{
  "train_examples": 203450,
  "image_size": 64,
  "crop_scale_min": 0.8,
  "dropout": 0.05,
  "patch_size": [8, 8],
  "residual_init": "zero_last",
  "beta1": 0.9,
  "max_precond_dim": 1536,
  "warmup_steps": 890
}
Rows from expert 30 of block 2, named by matrix and row number. Rows with one number belong to one neuron. Each number is 500 + 25 x the weight over its row's rms, rounded and kept within 0 to 999. All counts start at 0. Numbers have three digits each. After the name is the row's rms in percent of the matrix's.
# up: expert up (model.blocks.2.mlp.up, 32x32x160), inputs 0-159
# down: expert down (model.blocks.2.mlp.down, 32x160x32, transposed), outputs 0-159
up.0 091:533536506508461510472537515466494508502475491511472492470550483483472493511488503461456487474501511498547504509481506498471543507492496514541504485515473467505467511502491503501477492511493464522493473500521476458515500496488504527502491498530504485439481459511469484496496498453518497478463497457474486513528490540481533501478535480522551533443499477577486545518491537501525526477508502479508481515485512472489494529481512477521518483502526544505472522460529505470538560465519458
up.1 095:493521499479543541464494523480494452493471519527517463473467522507542476470533523501551521501502496523481435520537524471515526509501496519456511494499496481559507514508528454469515497448526493481485491539498495488485472521498497536489512509478512490496520443515464538511521497504504515517490523465501490559526489532486518454508518561481524473480492508524515494536505509516484497510460552540481487473500490505541505479530508479502491516507502522496508510536558487538469473476510492
up.2 099:521513471526497501530513503530481525481521489505523506507459489510497513480474483504478460471500494506518521529490534545504484498522510463514477479491531520500475480477534496473457487497496509517520493551498580459544510485550485506489496489501540518501535510510479493482466528546501491516498500518492450478504484467527529492516489510523549470508459531493498493465473495521498459548519526522505439499537507511500522503491506491504498458513515461532499541453566465451525497511455509
up.3 086:517485479436514467510526544520502532499519504517479500455488514504535507533516516513491485499485503526498510467512502569522515501526525486533519543515455488503480551447476490469519508508536501513502499478449496551466479483483450491453481537540484459495516467522471534506482521533485488488503536476525526515502486483486509510540535503514506506524495473502474515503505527493469479468511524505480477490456495461453539512500540490522494459483458472499519545513470520487495494506536513
up.4 083:534484542458485488544529504488507493512490494467478493439491475500502519464489504507505495481518491466515466518517485449469486448499491488504460508483501509470472481473509510495521511516462480511496537526532527485459480513477542512558472522472479548482515471479465551509525506549494507532497486487474500497569531499487480471441491502534514426464499510459506454489502515487506511513501505526499450474529484512485513530525526495488498510483493503498520525452506502500510518508485473
up.5 109:502483499526494544511543484507531502479505489504481569496510518538481503445494509498490492466496486501525502504511508497452510505496469493491503504495487539530463440461504523453464492513521491511500460485490489510467479508516468556557515510499503521489504481450524494502480535490509491530534507470517506508490466487519470497517473497524455482456506504467531531461550502562513467504509424498522504505532480507529509493506481556500536477478511500463512510514526508486454521521507515
up.6 097:497516504514478511541498530462519502530462453543551469510487461542528509458506526535474501524481561538502506490542505505515495472532515470455555456491514482525522483509511547503478511508546490537479495561505469494476516486536492511475508483537490489510494528508517484534488474502486492517480455483470519489515486495551484495471507501488498513473495504485452478548482533480495496508503539528528512533495524519524503506457506501481485520500498543534497529522496516547485513537514517
up.7 099:514532456480492539471467488514513528466478486527493495484486504537490526449546530527485475513445524505494464462475518514527457488501511462512513466485453489530492538511520509521508507475485501496501471468471495501510505436477520539506464447509478547496514492484501501507520463508460479499507486518531484495490531517520489541463512480532517534469476520527542516545519472519490482492524484501462533521504528499517502501492487500508504500527497542561505551531560498504479489497487505
up.8 101:518494527491486499484470495497493498471505492478513503489474522548469518494479483515495483462489518471501503510478466533507563573481474491526497524486493484499477509509473450543493506480522561487518461572508497517532513521512499482515480492492469529519478521503519498503481514481463530525460471495476487518492492495535452521571523497484528524512517463503507523464478456514484486431525481532516484521518510486499506526486478480511464514504506503442515530462527470516488518504496543
up.9 103:482501554518434523507502539537461488542499528537489513488534499507533510478467479475500565510515491464461522483458516479535470490488467472523512498473499512454507476531537518506507484515542489507511496474516499501512507510477518457496488481510469515474501476511470500505511440519489539492478485501498496476494509504518485535508489445495536482508529446519489523500535519470507545431519479484499519499497529504496471489504507513521482476498481561491501496528483482491508453495435510
up.10 124:477523509533451510501519481506549500509508532514488493510566504504541516495510511505493506518555522505506469513519518470496481477510507467505499475520519499460532486557512545472437504557520497502534477512528501510525485526519524470480489427506518487475502493516497474494495497513475511501465510470490535537506473505532517474488478474461493502518523489543456511482512522461534537497540507493505466527510541477478480523520485519504508487499517510466478489540507533556498517564527508
up.11 097:497480493450497443502527455495559492500495522493506459524469481523483481490529520537498495475490511521472492487467473531501483508508494465482551533475520474515449516541488547514484495541480483493489490507454488493480517518484495525464486506515517468488540471516493531549528493498518513469512434483539550479510543470524493491509489484506506483543493523495516514482488503500484492528533514492493519511462544499547505481519529507508480516436493463499518492485518527516543542529502468
up.12 108:504513536538547538530516527526535559492515519525497528490524536521502499527493560512467451493470429511504516523525531509517518527518506503495429508494519469479488502528481519515495500469463464509505490503512517518523520499538507508468492519543539437531488507539523488509473478516510497509480493516495504502467516475468470518479508482497495479523501505522504536536530527466489487500473482491512528510476551531478495471502518471499513490502529512506502483501442498443528506531536473
up.13 096:481519491489571529520522491464477539510516485457503488483477485505495528524465504525544483525465495517515524502471518475489526483535457526517526494474463487528459530498507504451479514505525511478508534504447505472481504532488497535510440510477500480510488484468506504498484496502480452501459516474460495484547502519460492495492524472530523509488518535498479481518510496536491449483528488488548517503522447517523519494502532491484484520530521503459472457496479538469453495469528526
up.14 101:481536508546537461493468516512544514505514505508527497484529488533510516505508460513504534486491487548521446486480528476508526537508497459516472485499531484521464504475529503498494487473471489491530509480532484472476481493527509449480511532462492503510521524477517521523491490485511494531449558494517512553521457520440480506495454540513501480503495540492536500538478515509546495498481488473533487500503519495527556512474527545499548505476496493508497461516476534523463474518528500
up.15 104:531530509465490498486503504498495528497485542489500529485528469516460481489485495508522527477486466519490511508485488518507502481456522475456525484428543515493521486526520482485549455461478547486522480474525514491482477515461484485493468497502461524489505491520526484511465504541540501526480478494482515486511493514525526521548515503519526494462494516487467538519485493494486526464506493508500507479526444528523566482499533512511480470485529492515570503517452508545478491467447511
up.16 084:512446519509546518510502497463505507498499532470514516483522518545506483519495469498499499529511519517488490527521494543453516510528481521495503488504457474525556488477590507501546515472542511500486505499537482489462463501523486500519486512514502507503521467468475567528469495509504544525493509467526503534492517500486463492515527544512471468470476492464489462474533493505534506487545507509477468498492473524558504476478530528528483522544512509493494523499481487464482472488464497
up.17 104:504488517457460526489523520471505524474495523480504474487487480516517520516534498485513507551512467520567465488523482560451498522526452521504500521506466517535538509507492542521526509464519485439461497505517481483498487514503538465493468494450498551479554473518461485493538463513508525506510506501504508509562486499476492489465489499522499532513472509486458492501520509478503476524501469506501472508510534501492481515454498506459497477523468488473466483550472510503463513516477485
up.18 100:543562492492510493539482417490482504512506515499496530477505527477503498472483480479479521507485473448501556494492496536523512539492559479508505490490487489491501481535500466478518518520522443518488507547478522476522500490482479487486511530494507507516465551484494494454502474498513503509475455503486481497480486484478517561530490479502503472519538512505507528497519485511516499488525515499552514535482535530511492486460523481500503575513499522528490484480539424529503507496507522
up.19 100:441485501479517492483504490508503523526475479440492507483506482535501479521515516467483555466472481463478529483486520539511519498499516426478421495468507492496459550538497541515502453512478484499481472448482495509514481498509513465445468494503497469495530499527467496494507465468496528516471494469508464545516527511498512480567473479500498539528492519524517515538482499474488522541510482494511515515525481512507516514482482527517492496478481493516505488506460499517476510544518510
up.20 101:488491497509515481492482509494481470512515461500519502489507463454539483537474487464458481504503478437501505481502464551507492514446531527489513528472500488491485477466478515554512503436513485501557484492522474496502504516494498510533517530485488474522541565551510482480485450500484512511462503465485477491495512513502520488479512511523514503567536511491472489525474465481507484492533509489466508512491491451479499539503533491560516518473482493462494556487505477521490515510526501
up.21 096:487536492545478482551495540536472533498490444452489490464497437517527487537493474474481497488507509532499536486489482477520554511520555488494510504460507461501513475504528482510477510497523543513501486513534476523466494461455517496456503559531482523490469532504529512511488513484495497478482485552474493488462472500464519516481495483492486472520480526509506485552463475496500505530524516473490467532488489501497508486470512499492512515484464448468482480536522534510515522475472500
up.22 103:487506480507492543524492515518472476483497523513496484525535527501480493506500516548514509529537517493512542510473525489494484487489454489497547515550494514519501493500532522502509497476486478496456540513493487456552509511484509507492551488499526493484502466513501508557493512465528521496554523489533514452467508493513495477484539495470490525506489497481467485495522554504519492498519507501459536481492538538548438493466521443524512473555489511462476465502458485471484460522532511
up.23 099:489478495502506496545521497479503530476510503552500535499492514523446516527490506507516490557513500504503493462491434524466463556441503496493515471499502481472486478540498517507500505496499498484522511500492492503535509511488531486554519541543482532501527517503472488482516494512520470485489546525506498551489483498522546520486513479508543502480471477456500523498483452477496494473534471490453551465462508483511524476543525532495455444472480495526505492505510536482513505513528469
up.24 098:515507513456489509533573518460509522481465525478511478486521461486499521478518518468516558530506509498547515457490491514517472524484461483515503496460485519552503552487510508520540469490504499462491525525497479448505551533503564500513540510461444492492475482519481518529509498542539508499511513502495559473507485510512481470533510509496508491482457503521471482507477503493487502508517516502510467489510529532540501534489535520488499487500470483471467501506494514552474515500529489
up.25 098:463475499440478514486514518500525497508487503508495433496503507494504473494530496530521522476505514508579495493527488536480456536489466540498500519487511524492491526513484506550529482484480450472492496508460537514517509463480543512483486499499511535481478524474500490485487500509470550507490477496491531517541494507534535492502514471514499567524445498493493488520558509507458516519499468503497464525485538484488547488494474463468493510496479497493489530518512463523462537531454498
up.26 107:500484440531569507485499489488520470509506517473472497518501442478479534535479512525496512510548510551452487496518495529544467508497482515514573442497496456499511499507524452478489509512529490484517537523537493500524482473526481513511469503483504519530475536511514519520483520503498516527519476477517528458510490491471470520511514483499501504530471529500422477527501490476489479490476499495470478492498473514500495500491506483559481548527487504470480472506548520524511503525479479
up.27 111:463495486543479497462493494498529469505506523484518500528502501489524531491552523523491502541503492499450494494490524473525473467500544439496480466503482483488523497525503493463474515490479488561507532516500467508500488517492468503550504501478522474522524549504503503490525495498523470471529523487499462458526479533526560482527493503491501500545495503479550476468529511518511447471516524530487506491499442497520485529482505557514458529455481532512518504552519470523511484521497488
up.28 101:566510495532504505498509532467504530498451501471444503530515553504504528519509475523493481501491533557463484483500491510492496529499505500507524480506464518519511455507486546481500481495500519514524495491499482509480491497489523521475486492546511470540506528528482542496504506503463445510493509528508486490519557475495466515507505498481543485478500489466534447475532455508437487452495524495534489527539488540497448498475498542535478512537463507507486502506501491489483453471527494
up.29 108:470493492518523547469520454485497521489473515483524499506532537500495549504522468493489491513489522515481475535528513530486467493500481507473525500536490510522480515514480505448498482521441471482524481496509516543507522509521500478459504499532483553515480546502507489493507485533481488562486494527526487539468509510453515508522451471471476509449472511509487521477525478512470479507460524472524515516465541514478505503498538517506551514493476497520520477494501546444531497493448543
up.30 090:506486525507466443472493484511498468511508468520530547534504477519505493515498480485462510502482522553516518489471467444530453459500515478494532477501489520441458494500478491490506508485459519529500511475486519470476527521480510501522499465495520483473529505530503547509550496506501505512470471488491503470463497504567485530484498494529496509554505486499509540528480547486528497507464529531515486526521515501507502518486482477475518487440489513570505507457449495512517521507509485
up.31 096:549490517542474491506475510491479519497539436450554472497485503492502493485523477573438482517543491467522471516491477479501526506483497443497443574508539526474489473496507509458536553509508498501516483515500498440515508482478538515506511540500452513483531550466483510542518496490483486478491534500512491496501503511511521476503510475534489507477508505504517509489485498543492495516516496523478506486483492483494444470494492494488519479496505486490498537495520470493535496524508527
down.0 085:516511559533511516538479473499478479446512489427476457527506540525470514505526467516496479507519489498503533490468514485512497472517500494501494485533507512506499505489461548508497519465513560506448528508496478503540464520533507530488516500463521489521467463453516480538512524528473477450507517527489496469530525503475521531503490487506496539486472463554531476485523490484504538495513532486491541465520528463517515491449476480473525493495521495485506505530484481490492508480496537
down.1 095:529506511491503493530501446505494524512509538512520531482490500490541528506448524509451518509456515496522531505474466501535543519499552480549484523500525528435471486484516507505486562509483506504501492525468515509558523502522497487501478463487475478514495511518523522507481478513531509484521536475526518483477485498504497496512492471527471446516483490458480520434481517522515484535483470521480453517527512534523452459491498501496497459477518458472500528515496487493489503532488546
down.2 095:511483556520448500490494480504537464493500518502536536505481498490488520511516521470510497474516521494486459523508513484520514477489490514497489463493456521486468537579487511488477508502477491478476523495498451500468526521502510502534508453529460489483482506500548527498507487454494518469527490447491497488538509490425460508492498473490500530502496490503522531524458528503486474485529455485512540516495490535554462480503505537530493474533532540467503470505498519499479477489480452
down.3 080:517524485486490487490523464439511489500511509477494483479454489506518478484524515534491488488520471535482505465533505497537527544483528494473522459486481545492503486496495488468545487494511537452479468471462514519502506532514478472492499486481537506480515522494509490517482505541509512515478564527569518493501467479499468535472493543494488463478543508514501472487463487522498521514473542497483478523437494498498473490537488522491555483529507508512472510454477513516455488451496527
down.4 086:499546532493502459501494546535498489512520488502499447533496481506529516519476510486494507515496489451567491485477503476520467485496501530522537483517515495484490557476538506508488480486495484491511540474503544480478472463477471498510533531515529550512504525479466545518503493506473513536538502525479486515472507467456517545498510493483506486505497513486510453530513494539466493546483534449503529472477462553457503486476505509491484519475500486517479491445500489521467476496474545
down.5 108:478510507501471473537499474486487474522525464500548492488506500494493508540476433533529491544521525546465470558471509515561526554476515475511473505459510488520532521503520512541503474479477495480508513571495484481498481476501548464483520484531542487478521503541497511495536487537488543567499490532490505497521504518483491495514531499485492519507496530492491480530480469485460536465531476525471514507497474523518473498513503481529453527512484502488477475504487490516520490494504484
down.6 104:492479499520480478511488509523497482493510554464546460478519525490553501486519498475497534467492505511522508537486474536469465503530525477509485473502515519476496466498499445479510473500479469461498461496540533516494467483493507491520496446477487486518558485514476513546533516490512502530476460487584514527497472483525484513506515489481514530555531455555533506492511521500532498489514499520509515515498478494523531490495524542527472447494512497498519495546475473492479524501524510
down.7 096:477536503492497477478519494490523479510533550498500500530477526508491485488525498542493472505490468509484507498507507509464536564527491553545514497539528508520483475496445498494524519548479488529491491508518506476517500526506504474512506496507508515475552470521503520501480494491506523475489512477470561486453482511470524469534494529458545522500516497534469484498481500466520550477490524513477484474492433487555488460513532480482481434512525503458486459493484515541496494523506498
down.8 100:450482502516495523504518457537533532525505484528526492493530527457508517525459474527474509528485482507463459483509524472482455513508530495466492474468516465503490506455489543543484448517516468458467524472477511530458521456493463504498524500524505472463544518531518480439492507495498513463464497520517494501538496504442491465444507450482467496492501485508500536512493521508480499495515505506509497471481481547479496504520516507498486517506521504488477472525500496540458470490510482
down.9 104:493555432508519502489486555510512508530499491490524491522475516462514525503517489507482501487488494536520505536486522528495487470515519475506514489538526471505495502536508526524485500462514492463520519480460495456477466537506449519529507459487453493490492501520504472464487562498463466541495505491546442514531529526502520485492516475540503480519455508490479423509469507528472526523469493474530482526495477507500492486477511497455499521495484489490536465483479505507532542511495490
down.10 117:525459453515526493500518572480486527521518505472520481544491538530496521559479501478510537483493519489489510513494502509499492507515505479499507479471469488528506529520504458474502475469477505531509494467497514465466459490500459517490498522517510478543480489480540530485511480477488493546477453511528519472512503521548512514504503517459521523464513425499507475512493469461454439544495500480533514517516523519551495484475520504492468481501502499453527505494470519501499491519517458
down.11 100:486482482540481478509502510501508480465513517492516512533487505514507466482480525487490497519460488473528495518493509479504480491494455519496506484510512529549514491498532470483547511530509520467444483483490522519520470516517506491519485500491485493494553540481459472477466464504454521532528500483486488522460496534501519510456488513504488514472479486513499504523469513467534458544503534525481517474520498469495484513496545482493495485560506603504456500530501462549447494511487470
down.12 112:524505557505547509486523499451504496481533490512491517507499451501459483486488481503524516482487511513485477505472496538513497517543517532556531438523471502514483511477531477491498482534512488507510535472471493523484469505507535517517507459468510493516518477517512506528533507514505493484503546536529540557461442512549478504524485488481463523480487516519480464480484465523530492498526524496513494504492460491474514524451464533488544526503480543481536474484505515513469503487455472
down.13 102:483486515515486498497498491531534498463459535512467487509528484498518475482525515482466519461519501518537464485547495478494533501467516504524491503493516505499504469466478507547500451508440472527470482500531520482511494470488475518477522474519552490481468508488499512484500466507545499512477495467504508508443492465513476487550461499527453523535453547495467514494526505566484485467495517520456513540525506498486491499526487515504504485523486523505495584512483529506472487473513525
down.14 096:543432494438504498531516450474480482495504507521509486466488479507484519524495531490487470480474515547491548485520513509519499572475483479499514522470497495493508490514534510531510527524490501532512496476460491524506491508530481516500488460485503490565531511523527505520539536558501512508532461517509529490459468508499493506530529456450479510527479486524493504489509441498466502438505485476511526485512504496511524511469527493485536488537495490550459510512496480506485498532490508
down.15 100:498532514470458543510448490475465467513494528552492510507484512516527490496504501492509501520497495519511463521478470509551535497463474526499495543440469473492480496475490511536523491513472514495514510492477456523495518514509491522509522465483505471466510516502471542473459481494471542490529491505512495469501519477473513489476453499510500464494508452541532463491473513451452512465514533548503518516484490482516497509482498497510513436521473495510540468539543490518494484553471503
down.16 085:526495534528460540544520536519521535509506503489520492525484507492484498482480500505503524513503511491467505513498487520572511510489493456519514504479530537488507477471469458510485518473479537517503494485450499529505506488539484454432482482480506483519476528460510477476483472498457479522458536519509430497494528529529440515499483480538496489539513496472493473498513480521448531506481499518534480529512497488519471493507473480499514459500485473470515501518491471485509483489575499
down.17 109:509497499498514541512507518458493474506487523519526484516499535524472503447484521514491546486493488489492542504528465506491487513544511474494502504487504461534503498502486459515479518484529472564507495486539471489513478502486476509452503540523532500472497516519485532521538449469488532532482473516516499478491464573501532485534524515495494494536475475479491490498504493459456469506460489545508493524505499478498520467516459502470509488511477479537476472524539511531476516491584473
down.18 108:495532483522483473464530519479530484528422489561505510471506443530485522522490533532524450494514473453507524530509518481499475490509491470466520523500510495526484507490513530515479434480508491528476509496528535530477559519509508531506534509498475497525508492554510484473485539489497515495480507500511484516511512488515505477462471467506521535506441529493495470511471492511537539471521512465532506484484456519519482526462490526529493477518493503479527468501511525467507483508468529
down.19 093:462536523489502541516531512456449475534549493521466515465511490516527515508501540514504453513499511535506508494495496500508459529518512472525557451515464471487542488491515432474504484503479483534477525497493482518473514498500459496531472532508481503535498529497471508524450502493489487472501482510504537514496523502541520467485493506453486523517502507467488492502501479527507493509493569509505515506479507476466490480514551507486539522499453532505491440508534502520467521532475479
down.20 097:492505469554528481508481486540523513507473509479477454510511519483489461533527538532499508505513460503461496503476512534504497538500509485509547464531523470474487499526516468516541460507482474524479503546453525522510544465473447504460514496477480508511511525499504501455513515474478522481515500490493553505512462469459493505535485441504485521556498502483539547502489536492468509523446503509494504452495532525474499518512526483515505504507497481496502455512467515476509466526487517
down.21 097:525496477517471518475548480516530485518444480532493495475535527540490526507517506517509472524501474503556495507525475491496465434475476494511545471518511493489494511502489483518505527479482475499513497503475509524493513501504475456482495466484530509485456505524464522478471553525517481487498504467518437516551492490479523514481502495469480520504501497486556516511482533484440481462519535495506487522520481499532495522504562553520500488505508478517477470532486500456481440524486513
down.22 116:506490509513515480518481538509532541494516503509572496472455487515511488492534467461479513479444523487482491538504542486469525510506537473483509487501498505477509502529525508472524506512491502470542499510536518532443500471501459506472457494510511452498488523498467478536540513477520474500493479512527504516517497508474528526525490506528487501499445476500494487475489542477514475544481493498490461520457527485482491462450454534511486497512454526545509493536469510550513542489494485
down.23 096:491474533525507534517501515489497458472518496514483460493499533477484489524509467485537482521486476492524485536480557497518464491496508482518499521496529506535497537467515562508530526506487484499487529521495497485491529477453499497491484478460540470489497522466507539493505481494476511502494466464500550446485521529493510482488513530537509536567510492543525496508446546466503487490462513542493518511541463496510534508466466476530508528505467480510457454501533521509501488480500533
down.24 091:461495461503507511481440506531469467489534548545486526490504518535514453505483527531501488499501510494468530507525528495508510489487523477500465491504518503480517466471525473518504504476505471493462512486481508480515495534496471488458455478507505525564457496497477531499503491488460526504485459492546472511472468503558494497465513486492484443548486534493467502501482512457485459509476531544467477514497510464528497466496498520508509478527529479503506461549467463500500521531492476
down.25 101:475491493515485507529491501483470474462507529501536491501462499484510532467521507533530509452487531459452501476541508515478509435522504466465500503533516516561461489487529442485503493475542490521488474475497457505509453475476474498528508521511519458468475528533451500501490502487470497537541511505505498516501458502498514506511486481447501483484498564492468513473491496498479480494476477532493488501467502518474510471471503499497523547488486498476479480558539473502528527505523487
down.26 111:531517521516489471450485470509488518517495524476538496501499528528567460464489505527484517478459534443521532513501525475494516461509518467507481534528514586472496481513466534525494479501511534503513525495505508486504483538484475498473520489502542476511535512450498506508480465451518466513510501494514482541492507495543511497496521500498440461480509511516566548511498499517483509478499512515533543515515533522506531504504515478491532458483498530500506514492461512512494492526515531
down.27 110:499461542468478454533496524515487535549464468472502486498457490533500507494509494453487550506477504469455555499460495489515469525499531478480511529508529519483495510462492507500487510505529511474515476518451529498530524471504464498533486476505470563482482458509503522540487527484496472534519490505467531476463517499467475500531506490482538559496509491493533506509519540514541491485498504448515527487486518495490492484483502472525502500509516515465534475454471513520491508556498510
down.28 101:484471540490452533486545494501467496515508489511525492528557484531472487436501506512482478456511486521523493494506565419503498541479521494489503523548523512520494503497491499493490541485521504514479492486483511504504498500495512513469463482491513480520493487498525468495536484492467516513499501510466494473499451529509496486477465495461532499548489468488540475490498480556498470485507485463450536541518494450535510535528478511519497448498520476513519485484471504505536462479475511
down.29 106:525477501487486518506505485479494490459515488503512533480506494505494486501457525509489498493479453479486509504487494496480512514520506485498520514467475521550487488504507527533484469494501468491505532497476472456533517535491464503513465513491491450488530478498478541501474500482462481478509480462492460512475491541578465489496556541479549491553534500490550502486488476491516460466547471501490515495517435497539514501477509530509506446507484493464525475471556504502458466505500498
down.30 091:477518557484539449503521511545504496499551528514485491493449496517487484499530503540528468469489481510492478520510497516488467570468490524506475483536493471523492511519507491474539469543505489500514520496407487474474507473505496495499482506437495527517530518524475477545515550512483466490526537513514517505477516473458512525496506494496517470487516503528518480523491508486491532533514474530491497473496544486478487515514491454494431511519525524508511486505511503515465514502471490
down.31 096:492506523468479435527495503514515502502502485525532518477493518461511511522535490540473457497486540521498514493529526501476518479507508494471458471446529482498475494447493470499516512499502522459519509496520541530515472491508520508502498515510508535489523458524520497557543511495485553510482477478447519477530557494484522510539480501489533485517477467533483495512502496498521482559493439532523493475517491525464463509501513490465493470504517522510447514522491489475484438487493484